{
  "dataset": "dead-leaves pictures: piles of overlapping shapes",
  "encoder_layers": 14,
  "decoder_block": "sep",
  "adamw_lr_other_params": 0.00083
}
Rows from block 4 of the encoder of a small image VQ-VAE, named by matrix and row number. Rows with one number belong to one neuron. Each number is 200 + 20 x the weight over its row's rms, rounded and kept within 0 to 999. All counts start at 0.
After each neuron's rows are labels from the 100 images, of 14976, where the neuron reaches its highest value: "top examples" is what is common among them. Only what is clearly more common there than usual is listed. The data: dead-leaves pictures: piles of overlapping shapes.
# fc1: MLP up (encoder.blocks.4.mlp.fc1.weight, 768x192), inputs 0-95
# fc2: MLP down (encoder.blocks.4.mlp.fc2.weight, 192x768, transposed), outputs 0-95

fc1.699,239,198,225,170,179,148,201,207,185,176,177,187,212,209,192,204,214,221,195,195,215,213,200,207,196,232,214,220,205,215,216,210,223,218,189,211,231,206,211,181,196,210,199,212,237,171,206,195,272,194,184,201,195,197,189,214,194,168,198,211,150,213,168,212,173,204,182,196,198,233,189,184,227,246,203,200,190,189,189,211,238,189,192,237,168,213,219,201,219,221,193,187,228,209,192,138
fc2.699,188,200,187,216,210,211,177,193,223,209,211,184,213,203,183,227,203,173,209,189,182,192,222,225,207,212,201,214,205,177,215,195,186,191,184,194,177,211,186,202,197,171,143,189,138,165,202,230,159,231,234,228,192,202,174,180,220,163,205,191,228,203,211,196,207,167,208,198,206,199,202,211,191,178,200,225,246,205,185,217,165,206,178,165,215,168,205,188,191,180,228,233,220,193,205,226
top examples: vivid

fc1.367,188,225,201,173,206,217,229,189,208,212,194,196,189,164,180,182,206,231,219,194,177,248,163,226,167,183,208,200,198,189,211,161,198,216,230,163,209,197,197,227,248,226,230,167,209,194,196,214,201,190,215,206,189,171,190,189,198,208,227,189,162,227,225,187,245,207,180,157,220,212,188,230,212,217,205,175,240,155,207,197,179,197,238,197,188,186,210,203,183,195,210,197,213,183,221,201
fc2.367,209,185,176,194,211,190,187,224,225,200,199,180,183,204,208,218,165,154,178,178,203,203,222,194,209,185,206,217,206,189,163,207,193,167,186,219,221,225,189,153,194,205,161,211,222,188,221,180,201,173,198,197,192,209,233,218,205,170,187,245,212,175,195,203,192,189,196,239,196,210,184,196,205,194,167,231,195,196,195,209,194,247,188,199,185,208,187,197,203,202,162,231,200,230,187,155
top examples: shaded; vivid

fc1.257,222,225,200,170,237,231,196,213,175,227,206,213,203,225,218,194,191,184,167,202,187,185,213,206,198,211,224,198,192,208,193,195,201,219,160,200,214,199,191,217,199,219,219,206,195,223,220,202,198,213,204,185,196,192,204,212,197,248,219,208,177,207,179,192,190,177,168,220,203,207,205,230,183,173,159,177,238,186,204,216,204,226,206,226,234,193,203,188,183,162,161,217,178,178,239,214
fc2.257,208,177,236,220,166,201,205,204,235,162,213,188,195,193,206,192,184,240,208,217,227,213,194,218,192,230,215,162,184,178,222,182,222,203,208,187,200,198,206,204,205,185,183,179,220,189,185,187,201,193,202,193,188,207,210,203,197,213,195,213,180,172,202,202,186,169,233,217,193,219,185,213,190,208,197,174,193,164,178,227,216,179,176,173,206,181,214,198,202,212,233,214,191,215,158,167
top examples: vivid

fc1.106,199,210,230,209,195,215,209,170,193,212,193,211,201,201,219,184,204,196,209,219,203,215,153,173,181,225,190,244,214,173,243,218,161,182,196,193,217,177,205,203,201,176,188,190,236,169,170,191,175,170,194,179,223,210,189,175,210,197,175,186,176,187,199,226,198,184,225,197,192,215,194,189,197,214,201,189,165,171,234,232,186,207,159,210,185,225,219,172,207,175,167,235,191,209,167,184
fc2.106,204,198,189,209,209,204,195,180,208,160,210,188,188,189,177,214,194,218,184,191,227,170,237,209,210,207,197,221,209,225,187,209,200,212,186,213,227,185,182,205,177,204,190,221,164,212,228,228,221,207,216,201,190,199,215,175,179,208,170,238,189,215,183,228,197,271,170,197,204,194,203,205,191,231,174,212,201,194,169,224,225,211,191,191,205,170,202,221,195,192,216,188,242,215,231,214
top examples: grey

fc1.676,217,184,205,201,218,191,184,168,177,207,165,205,193,210,222,205,201,206,200,208,162,183,211,163,191,188,197,212,198,228,229,204,204,195,192,138,229,224,226,211,208,197,206,193,202,247,195,186,185,188,219,189,176,170,237,191,225,207,192,229,214,218,196,189,177,201,219,196,170,227,170,206,209,195,200,205,184,197,185,175,237,185,191,174,224,218,208,196,178,191,235,227,195,194,192,196
fc2.676,188,256,214,209,189,222,203,237,193,174,202,198,191,194,213,194,209,213,185,171,212,192,201,208,216,197,186,194,230,155,192,224,193,194,207,211,192,193,182,211,182,184,212,181,216,157,232,207,205,211,189,165,218,212,186,211,157,169,201,214,201,183,178,220,201,193,196,221,209,197,195,198,246,204,208,200,231,219,193,233,194,201,220,196,208,165,215,235,196,211,186,207,194,201,196,192
top examples: shaded; vivid

fc1.308,164,171,200,205,205,204,211,199,237,200,219,208,212,198,186,204,191,218,227,225,207,227,189,183,216,236,200,149,201,192,219,195,158,223,203,200,205,201,165,214,220,185,220,195,237,173,204,225,240,235,194,194,171,202,154,215,169,185,191,212,185,210,193,185,201,189,208,215,194,232,221,218,199,143,205,176,211,189,221,208,217,187,199,238,225,220,223,212,225,161,186,242,210,201,182,202
fc2.308,184,213,200,193,211,202,159,205,181,206,230,194,196,232,220,184,202,175,214,183,231,203,240,220,176,190,229,223,177,208,206,171,236,176,212,191,200,196,222,195,199,212,211,191,164,188,183,186,189,188,212,209,238,182,215,191,197,195,213,223,232,192,165,227,205,187,223,189,217,172,201,197,209,246,184,198,180,179,214,183,193,188,191,185,190,182,172,170,201,203,210,175,220,226,196,175
top examples: cool; grey

fc1.521,225,194,203,189,212,206,199,209,230,225,221,206,228,217,198,182,197,204,222,193,208,172,214,191,199,190,221,196,182,186,208,180,163,236,207,179,189,234,179,190,209,133,168,219,205,198,213,239,202,230,211,203,176,240,250,199,216,211,191,209,208,194,244,243,198,212,204,170,184,186,189,234,167,209,177,217,180,177,182,232,217,231,218,188,191,190,190,212,190,193,202,191,183,182,182,183
fc2.521,201,193,220,204,194,203,194,179,212,221,190,186,160,181,163,187,217,216,188,182,216,208,192,188,175,228,157,177,207,218,209,214,231,203,195,177,203,186,226,184,213,203,194,186,161,213,192,171,240,150,214,192,205,201,198,210,206,187,184,173,197,219,179,189,206,216,209,157,198,196,228,180,198,233,192,201,198,175,188,177,206,183,230,217,209,182,235,200,240,209,172,163,212,212,226,166
top examples: dark

fc1.2,202,256,196,194,188,188,182,186,230,214,200,227,220,177,206,202,198,208,196,195,191,211,219,232,181,228,153,174,180,183,212,209,200,191,210,200,168,194,195,225,234,197,222,194,231,212,222,185,191,213,238,235,219,226,175,197,224,228,248,225,223,204,175,229,189,216,208,232,228,203,219,201,221,181,185,196,169,206,180,193,200,196,196,209,195,199,191,208,165,181,240,185,206,199,207,202
fc2.2,184,175,209,194,206,204,211,219,194,180,200,186,198,196,200,195,179,181,196,185,230,167,198,193,193,190,208,210,198,210,203,181,186,199,203,176,213,222,182,176,155,217,218,243,152,174,201,216,187,216,183,162,196,180,171,213,176,192,151,198,193,196,197,159,196,211,170,161,201,197,225,187,180,195,238,184,218,187,183,228,209,207,213,177,201,203,177,208,224,220,176,224,167,188,181,217
top examples: dark

fc1.289,217,167,230,177,180,227,196,191,219,188,189,180,201,184,185,178,182,205,161,180,184,180,201,203,193,193,178,192,206,171,171,197,217,180,203,205,179,213,166,226,212,204,154,193,191,193,179,210,174,211,175,212,212,242,190,190,211,248,179,214,178,178,175,226,161,209,208,209,195,187,161,217,200,227,179,159,203,178,205,221,212,190,206,178,221,209,192,211,186,190,194,187,190,181,184,224
fc2.289,195,216,137,220,190,198,211,205,206,193,213,225,211,226,203,222,231,184,228,240,222,195,176,206,208,185,202,185,222,207,231,202,221,208,173,181,221,230,212,182,196,200,198,203,167,188,209,207,210,219,198,175,163,183,165,190,188,184,221,201,232,224,175,187,202,230,216,217,220,214,192,168,199,175,234,199,205,206,201,188,216,169,226,182,184,179,185,201,218,197,163,199,215,180,199,188
top examples: shaded; pastel

fc1.430,147,195,201,190,188,212,233,180,218,195,218,168,212,178,202,227,218,195,137,160,188,213,212,199,201,234,223,253,186,226,186,193,214,215,172,204,220,189,193,193,227,229,212,168,219,199,210,182,169,230,247,221,192,203,218,179,194,193,192,198,192,209,198,189,195,195,173,216,185,212,181,170,204,193,231,225,209,200,217,189,189,226,221,216,223,217,219,182,175,169,173,199,192,205,189,212
fc2.430,218,222,176,203,175,208,174,222,227,196,193,201,195,208,157,178,220,209,223,220,209,189,215,178,227,158,200,181,217,195,203,210,195,175,202,223,202,194,168,195,195,181,186,237,212,197,240,197,209,186,184,173,215,194,182,205,203,197,213,215,239,172,196,206,202,162,158,204,243,167,206,205,205,210,159,186,200,198,194,239,186,183,179,215,202,205,184,236,215,188,207,169,203,187,206,206
top examples: pastel

fc1.719,172,176,229,158,190,207,215,198,195,240,214,215,230,175,208,203,181,207,182,213,192,188,224,177,224,187,208,172,205,195,215,187,169,215,201,157,201,179,199,206,232,193,173,211,202,198,245,217,239,209,210,221,192,195,205,190,186,166,217,241,167,204,178,200,205,215,193,220,189,185,228,203,168,206,170,180,199,207,178,204,201,243,191,153,195,251,187,192,169,194,172,190,205,174,202,169
fc2.719,210,253,168,226,205,204,162,199,225,202,219,177,184,232,218,220,193,187,183,223,169,203,212,179,197,200,204,216,203,162,239,185,247,195,176,231,175,208,195,197,207,198,209,197,228,231,185,192,214,253,236,188,244,196,212,182,201,207,194,204,229,178,206,206,209,199,174,212,192,204,209,207,187,201,232,193,182,199,211,221,217,195,235,224,196,205,215,159,212,209,201,194,240,178,189,223
top examples: grey; pastel

fc1.462,225,269,208,198,215,198,195,208,203,180,210,222,207,206,202,183,204,238,215,181,208,218,174,206,200,210,189,203,196,183,185,189,213,214,224,214,221,193,195,180,178,191,212,208,158,188,187,187,202,177,255,184,200,191,206,190,174,201,193,192,177,229,216,194,201,196,197,206,218,199,153,246,197,216,192,209,222,242,180,174,191,225,218,234,219,190,164,176,195,206,232,203,213,226,190,196
fc2.462,203,151,195,178,205,200,197,182,190,239,171,204,170,174,210,210,186,193,221,215,230,193,212,185,184,205,212,198,181,199,192,229,204,208,182,216,181,213,226,180,179,215,185,156,207,205,186,219,221,197,153,201,199,201,165,222,186,263,208,190,229,229,183,187,200,199,212,216,180,197,254,201,213,213,202,168,213,180,246,213,211,207,197,176,193,214,213,201,194,210,183,223,200,186,197,202
top examples: dark

fc1.457,236,219,196,185,192,214,174,199,219,185,215,163,202,200,214,162,174,189,189,239,200,200,177,199,226,199,206,203,226,208,215,210,246,204,200,163,218,170,200,230,202,227,184,201,190,179,181,230,192,177,227,207,165,199,207,201,203,188,202,188,177,195,194,225,203,168,210,176,185,203,209,217,231,170,216,235,180,174,169,133,164,202,219,194,196,209,192,206,187,149,201,220,195,173,187,228
fc2.457,191,209,187,230,208,191,214,211,203,192,156,257,173,210,191,215,204,210,216,183,201,178,234,205,186,202,241,214,180,225,176,223,192,216,183,197,205,198,202,164,252,193,221,160,231,200,201,160,185,185,154,200,219,192,235,208,209,198,198,198,192,209,199,169,206,223,205,215,211,187,177,204,181,205,162,162,223,212,191,217,247,188,186,196,226,201,206,226,169,236,186,191,220,182,217,181
top examples: vivid

fc1.156,211,174,205,219,216,224,244,161,237,225,180,185,210,199,193,221,219,198,211,195,188,193,189,242,212,181,192,217,201,225,186,216,178,203,214,176,205,195,234,200,170,188,209,189,217,226,202,221,190,214,215,189,205,186,195,225,192,220,191,149,184,180,224,173,208,223,199,235,223,205,201,199,230,179,214,187,195,202,194,205,192,216,183,212,204,212,155,197,250,204,185,206,211,210,162,177
fc2.156,205,199,157,193,196,201,184,209,174,184,181,208,157,196,214,187,191,212,202,215,202,208,215,201,205,237,232,211,199,197,190,181,215,177,193,250,225,170,192,193,192,242,181,233,173,200,211,226,228,185,195,187,207,193,203,171,185,200,241,235,216,210,182,217,188,197,177,203,208,186,178,210,178,222,185,243,209,152,176,190,209,194,205,175,203,222,184,190,188,203,203,195,215,186,195,202
top examples: grey

fc1.65,188,206,175,223,226,212,227,195,221,237,210,194,213,202,184,213,216,187,206,185,260,219,179,223,233,226,185,189,165,205,158,193,187,190,214,188,190,229,218,206,183,207,228,178,163,185,215,177,219,178,180,208,202,215,220,188,222,218,205,204,229,184,200,224,200,196,214,217,214,208,231,184,205,204,180,216,225,207,207,197,210,205,213,193,256,200,197,222,217,160,197,194,237,186,199,227
fc2.65,243,189,204,176,191,161,185,182,193,195,223,183,183,211,202,187,219,212,194,203,164,157,240,211,201,176,219,171,227,190,244,193,246,169,204,225,204,192,184,215,204,188,199,201,196,179,182,213,214,198,203,210,194,176,210,206,196,196,179,185,182,207,197,175,200,182,187,189,220,200,177,220,214,193,227,217,178,166,217,208,189,217,193,189,160,240,191,229,163,202,210,209,183,230,201,186
top examples: grey

fc1.77,191,199,205,209,180,177,201,183,225,159,186,199,181,202,199,214,192,217,205,181,216,170,189,168,238,179,192,207,174,228,170,199,181,218,222,191,183,191,192,215,211,180,183,216,194,160,239,193,172,202,224,181,185,185,214,198,216,194,194,214,195,196,208,191,196,200,208,184,158,186,210,248,232,187,216,182,193,237,199,170,229,201,169,191,166,200,209,223,200,208,205,200,208,185,230,186
fc2.77,193,182,178,196,194,197,179,218,197,193,233,215,235,193,191,197,191,209,178,204,191,227,204,214,206,190,190,171,221,190,237,219,186,191,200,201,234,209,216,212,217,212,191,200,165,244,155,233,225,229,177,212,186,221,170,195,210,197,200,219,219,201,175,183,205,183,198,182,223,211,185,180,182,221,191,191,169,196,193,205,174,183,213,198,233,182,190,177,179,186,185,222,176,227,195,254
top examples: cool

fc1.152,210,185,224,213,197,197,167,191,185,195,188,224,228,173,218,179,187,215,202,223,178,208,223,195,198,213,204,228,198,222,220,211,203,189,156,214,193,196,202,199,198,186,192,166,189,218,185,182,181,216,220,171,169,194,162,191,181,203,211,186,178,197,202,226,239,195,208,201,185,200,195,173,191,179,217,160,202,206,238,171,166,205,212,178,210,186,178,188,222,208,225,193,213,228,196,195
fc2.152,187,219,225,221,205,169,170,201,209,201,181,185,183,185,177,211,192,230,170,171,200,219,178,190,211,190,194,213,212,229,235,207,218,164,232,207,174,158,183,173,181,172,187,183,176,216,216,249,215,191,191,222,188,195,224,220,208,220,168,198,211,202,219,198,205,222,210,206,208,180,226,196,225,224,202,211,201,198,201,210,202,169,187,196,225,261,214,186,242,234,169,220,185,186,227,188
top examples: shaded; pastel

fc1.73,206,186,201,221,174,190,221,190,228,169,188,208,178,179,194,185,191,205,186,231,220,170,210,227,191,225,181,202,205,204,185,187,164,174,207,189,168,171,196,180,221,219,182,195,178,182,214,181,183,202,212,172,201,230,215,195,212,195,171,202,187,194,198,236,226,206,186,189,211,178,201,192,210,222,190,197,192,194,177,185,213,216,204,201,213,161,200,188,214,212,192,148,208,208,223,194
fc2.73,181,204,184,203,254,210,187,214,209,205,182,192,186,231,209,221,225,202,228,214,188,208,171,190,219,194,202,215,216,190,193,171,233,209,215,192,240,211,194,191,187,196,162,200,208,198,189,203,211,216,193,226,147,178,231,204,187,189,207,195,189,186,254,191,169,178,220,206,229,187,195,186,177,187,197,215,214,212,219,218,200,221,192,152,205,191,188,200,188,225,214,255,163,200,188,216
top examples: shaded; vivid

fc1.4,176,210,213,190,185,203,182,220,202,195,223,228,183,237,218,212,190,195,201,142,216,224,174,220,160,200,218,162,238,180,178,177,225,209,215,232,192,174,226,218,240,208,179,186,215,187,183,202,203,210,201,187,204,205,222,168,187,182,203,230,232,194,211,208,189,188,202,220,203,214,188,194,186,172,189,199,227,192,209,211,227,227,178,221,158,181,191,206,195,223,241,186,193,178,213,191
fc2.4,197,226,194,217,201,215,239,215,200,203,150,187,231,201,196,200,228,192,198,254,209,179,185,219,216,225,226,225,196,214,191,195,202,203,187,165,170,194,201,177,219,208,230,190,195,209,242,191,165,188,172,209,177,175,192,224,240,217,195,195,167,228,214,199,213,212,201,217,183,191,192,200,210,181,207,161,193,176,179,199,196,202,212,161,198,212,187,207,213,208,179,219,224,231,190,214
top examples: dark

fc1.387,174,183,191,200,220,213,199,177,206,184,172,220,232,185,192,226,193,234,206,204,187,212,218,202,180,181,176,182,194,220,237,181,184,174,198,186,181,180,181,197,202,204,191,221,196,191,199,172,219,227,158,176,192,200,240,164,221,230,222,206,208,211,229,208,199,193,204,202,190,187,216,192,175,228,152,195,202,177,219,210,232,211,169,217,197,190,199,192,200,223,183,165,201,163,203,174
fc2.387,232,250,201,188,180,173,187,235,179,178,229,187,159,196,191,177,215,196,210,198,219,191,172,232,225,182,205,213,209,217,153,203,184,207,229,204,216,221,225,172,229,208,184,199,183,232,192,219,197,160,223,204,237,200,177,236,179,183,198,203,189,176,205,206,203,209,173,181,213,232,207,201,217,193,213,203,200,239,205,183,211,176,197,208,187,227,183,193,178,226,206,205,192,215,223,211
top examples: dark; cool

fc1.612,218,191,194,185,234,208,227,164,182,220,183,239,210,186,236,174,184,227,216,190,217,189,209,219,198,197,156,188,200,214,210,202,186,208,204,198,175,213,205,165,216,192,210,243,177,177,218,173,202,229,184,182,187,180,184,183,185,221,240,189,192,170,200,237,218,179,171,212,209,213,154,164,178,205,187,153,186,178,218,186,168,174,204,201,175,169,165,212,188,199,228,191,178,221,192,220
fc2.612,171,217,183,191,191,192,178,237,222,210,205,176,198,202,196,195,196,169,193,220,213,210,205,196,153,225,236,211,193,206,214,224,206,187,199,193,211,227,209,253,229,223,174,163,219,220,179,204,210,159,186,216,198,211,197,213,196,230,196,218,175,227,190,173,190,207,183,199,190,184,219,249,204,212,206,208,206,209,227,243,181,193,184,225,197,227,249,200,183,199,232,188,242,187,181,191
top examples: pastel; large pieces

fc1.392,169,219,204,191,197,180,208,175,203,191,174,197,217,208,219,176,173,188,217,220,193,216,215,191,178,240,202,190,197,195,197,242,187,197,202,225,217,226,204,211,212,176,186,203,208,180,183,228,178,184,228,182,249,175,222,174,187,240,218,198,167,239,199,213,185,208,145,185,206,228,185,198,181,224,191,192,174,187,185,179,206,196,190,178,212,222,165,208,219,216,205,196,208,222,213,181
fc2.392,198,212,175,226,166,190,182,222,176,224,218,219,192,196,192,201,199,183,167,182,172,208,191,198,207,187,175,207,185,200,207,193,232,208,178,189,177,214,189,179,203,222,194,180,203,229,180,185,220,195,147,212,191,229,184,210,195,187,214,199,229,177,180,195,236,175,216,210,193,197,205,188,210,177,207,248,199,204,184,221,200,209,201,221,202,169,226,189,201,156,230,218,190,159,185,186
top examples: grey

fc1.471,214,184,230,201,211,216,185,204,173,196,229,205,233,206,221,199,196,216,204,178,159,197,219,204,183,202,190,190,184,194,201,184,208,233,191,200,238,222,166,190,200,211,179,204,196,218,234,192,174,208,170,211,173,173,193,219,234,200,219,191,213,197,177,179,215,198,227,157,177,215,218,219,251,168,200,197,214,209,200,210,204,241,185,162,207,232,203,205,199,195,173,203,154,202,213,198
fc2.471,191,216,194,187,222,178,184,187,202,215,212,192,148,223,172,209,216,173,200,190,236,170,205,166,198,185,208,194,222,188,220,199,200,199,202,219,211,191,203,205,171,203,239,237,216,184,170,191,239,208,208,176,210,232,210,183,158,205,214,218,193,228,191,217,185,208,158,214,188,157,206,210,171,194,201,136,222,205,207,193,172,220,234,216,178,174,162,189,188,191,230,194,218,193,204,194
top examples: warm; vivid

fc1.578,215,192,209,201,190,193,216,221,213,215,192,156,237,165,216,217,209,188,228,215,225,194,202,182,230,200,168,206,230,202,177,216,198,204,196,215,185,134,168,201,204,214,199,207,200,212,156,210,190,175,208,189,232,194,215,170,185,235,198,174,201,237,200,185,200,210,165,189,184,183,199,209,222,176,231,205,218,225,197,212,224,205,196,220,170,222,214,196,184,190,215,174,192,161,225,190
fc2.578,204,190,225,211,207,224,184,174,226,180,182,201,186,235,188,198,180,221,181,198,159,215,182,187,157,191,226,184,208,191,230,211,226,218,202,198,214,227,193,203,174,186,188,209,164,219,212,175,219,219,227,194,199,174,205,212,207,193,234,223,199,181,224,180,203,204,223,216,181,196,175,211,195,230,202,198,180,183,240,173,200,194,169,166,243,203,202,157,190,195,222,232,222,225,160,217
top examples: dark

fc1.548,212,221,211,157,224,207,193,216,193,224,164,222,176,227,182,224,187,222,190,218,193,215,178,238,219,231,215,176,201,191,201,187,238,220,196,184,186,179,147,222,187,202,209,189,270,188,204,230,200,211,221,214,200,209,216,194,207,180,170,164,184,197,204,187,222,214,203,216,234,204,175,199,204,230,194,200,193,182,185,178,191,192,194,247,172,172,176,196,217,186,211,193,239,177,155,219
fc2.548,189,195,187,229,184,202,184,178,204,179,190,201,206,185,213,146,201,195,236,173,223,189,203,200,196,197,210,230,191,201,168,202,205,194,213,196,239,177,236,190,192,191,215,226,150,186,176,162,188,200,206,194,190,186,183,174,198,219,208,217,213,212,190,204,190,201,193,183,184,190,228,185,202,204,227,215,200,183,223,231,197,185,170,172,197,201,253,200,180,226,182,209,168,184,213,188
top examples: dark

fc1.645,224,167,189,213,217,216,189,227,234,176,218,214,212,177,224,200,177,208,192,209,199,216,149,190,183,195,181,212,191,189,200,212,184,199,224,168,206,170,218,209,216,200,192,187,197,204,210,231,191,176,209,178,229,196,222,213,209,200,176,185,191,196,180,196,184,171,201,187,198,201,177,207,204,216,206,211,199,197,185,204,192,221,180,188,176,212,186,200,184,204,200,195,218,206,168,187
fc2.645,178,214,201,193,220,199,202,180,189,192,193,214,186,204,222,183,239,210,204,210,209,196,234,204,184,178,213,172,175,216,216,202,196,199,203,216,175,195,206,236,227,221,161,215,204,216,206,190,165,221,206,213,185,227,192,184,201,207,181,216,204,216,230,201,218,235,205,182,230,203,213,199,225,181,210,206,228,213,184,186,180,219,212,232,191,220,228,166,236,191,212,212,193,198,197,173
top examples: pastel

fc1.674,219,199,209,172,209,164,170,201,203,186,190,226,199,199,167,212,213,168,222,173,217,194,199,190,213,191,197,213,184,188,212,189,191,201,222,188,212,170,199,198,204,255,197,206,184,200,188,226,157,197,166,182,203,231,206,201,207,203,211,202,175,211,243,186,171,204,253,188,212,188,211,198,197,232,206,211,241,206,204,242,214,193,200,220,240,220,171,172,196,232,232,188,200,207,209,197
fc2.674,180,174,211,220,215,200,203,199,203,233,192,205,212,190,196,192,172,224,203,229,201,190,211,219,173,184,219,205,201,258,195,213,234,202,225,217,185,245,196,205,196,157,196,198,222,202,216,191,193,207,221,234,200,184,189,200,221,188,218,202,183,213,187,202,205,179,165,219,210,175,195,190,177,169,215,195,180,188,242,180,172,194,219,182,188,219,223,187,215,168,178,218,222,150,198,210
top examples: warm

fc1.513,227,215,235,229,189,180,162,202,208,181,205,195,174,221,207,171,220,214,183,198,200,212,182,160,147,216,205,216,196,193,225,193,187,171,217,227,212,205,200,194,214,202,223,207,206,227,216,239,165,194,168,179,210,191,213,185,188,198,218,186,239,219,196,171,227,202,235,212,202,183,221,222,180,193,234,199,226,190,193,198,195,206,199,206,207,203,225,232,203,186,176,175,154,205,216,204
fc2.513,183,221,173,212,204,223,211,211,181,210,219,186,190,199,247,184,184,164,227,181,180,192,211,232,228,177,205,210,169,237,184,178,191,211,200,160,207,234,181,200,218,198,154,181,196,185,192,196,198,202,216,192,180,211,175,192,187,228,176,230,172,176,214,206,193,207,187,170,197,223,185,170,199,201,217,213,205,201,223,229,237,218,203,210,202,188,169,211,195,204,189,203,221,210,190,209
top examples: cool

fc1.43,231,204,219,198,182,200,174,166,209,187,221,217,199,210,186,155,196,249,239,185,209,201,198,138,238,216,204,220,207,206,188,183,189,173,194,204,164,224,212,209,179,201,194,238,176,198,200,211,215,192,199,200,203,189,181,207,211,195,197,200,180,192,185,188,168,213,194,208,210,194,208,210,203,196,208,199,212,205,205,180,194,240,235,188,182,219,191,197,207,213,181,199,217,193,203,213
fc2.43,172,172,206,189,209,205,195,217,198,222,180,189,190,181,228,236,217,195,208,248,194,196,177,212,204,165,160,217,218,198,221,251,204,196,215,185,194,148,172,195,202,214,211,200,189,222,210,225,168,217,182,202,205,196,206,165,189,155,214,220,234,194,208,195,219,207,192,199,199,211,230,194,215,191,183,195,208,219,197,203,234,208,214,220,225,183,210,224,192,202,226,207,191,202,177,221
top examples: cool; vivid

fc1.598,204,179,244,195,236,228,168,205,178,211,208,185,201,194,222,206,190,177,197,223,156,220,216,227,175,206,233,186,190,191,236,183,197,203,177,191,221,191,225,164,197,209,158,210,183,195,189,212,187,215,230,199,228,199,216,165,213,186,254,230,169,195,166,224,208,180,208,184,179,205,201,188,155,194,205,191,185,200,187,195,195,179,213,230,184,211,186,194,187,192,226,194,173,194,185,202
fc2.598,203,241,171,191,181,178,190,192,236,174,199,203,189,230,159,186,220,204,211,208,216,174,202,200,211,210,211,213,195,211,181,219,203,174,210,237,196,193,179,206,192,177,221,204,221,234,193,207,228,182,179,199,190,221,168,203,199,237,159,152,235,190,225,212,203,209,182,215,243,196,205,196,201,216,200,197,212,181,215,182,204,204,219,218,215,194,240,190,161,182,199,191,193,201,208,191
top examples: pastel; cool

fc1.356,220,192,240,211,213,212,201,217,192,208,229,204,222,214,217,199,212,197,215,165,168,164,216,190,252,188,190,183,222,197,172,218,197,212,172,169,192,210,194,215,237,215,212,176,173,191,182,213,187,218,191,197,204,173,193,183,223,183,228,178,147,209,205,187,191,207,219,223,172,205,186,190,183,216,198,214,175,241,202,161,205,208,181,182,181,219,202,203,189,184,191,206,219,180,204,187
fc2.356,226,242,179,251,222,214,196,227,203,170,174,166,178,165,207,179,216,182,199,195,226,219,206,218,234,225,228,214,227,233,197,189,211,176,210,235,171,203,227,181,183,191,203,193,192,237,185,177,208,161,194,186,234,199,209,208,193,204,208,161,239,195,210,189,220,177,187,228,184,167,187,184,199,184,238,186,199,222,181,199,193,195,201,215,203,145,207,239,241,199,200,185,151,207,205,200
top examples: grey

fc1.26,215,186,237,220,189,221,201,222,168,208,182,213,209,180,226,214,193,207,188,218,200,217,198,203,216,180,200,186,218,176,170,190,225,183,215,208,215,209,176,208,189,226,182,203,207,230,181,210,191,198,195,131,171,173,234,167,188,221,195,236,198,227,218,226,210,208,219,182,219,201,187,243,199,204,179,233,237,183,199,197,209,216,184,220,200,166,201,170,190,196,212,195,203,195,214,224
fc2.26,232,182,175,180,206,208,204,184,184,207,202,196,178,197,200,193,220,208,230,197,202,201,192,188,184,187,220,206,182,225,208,203,188,211,172,213,226,175,208,198,209,198,182,209,210,185,219,187,227,213,237,238,191,214,151,197,210,211,191,184,176,216,192,188,204,191,170,223,154,214,232,163,220,202,180,178,210,246,218,205,198,215,208,210,177,222,198,218,187,209,201,199,193,181,218,194
top examples: grey; pastel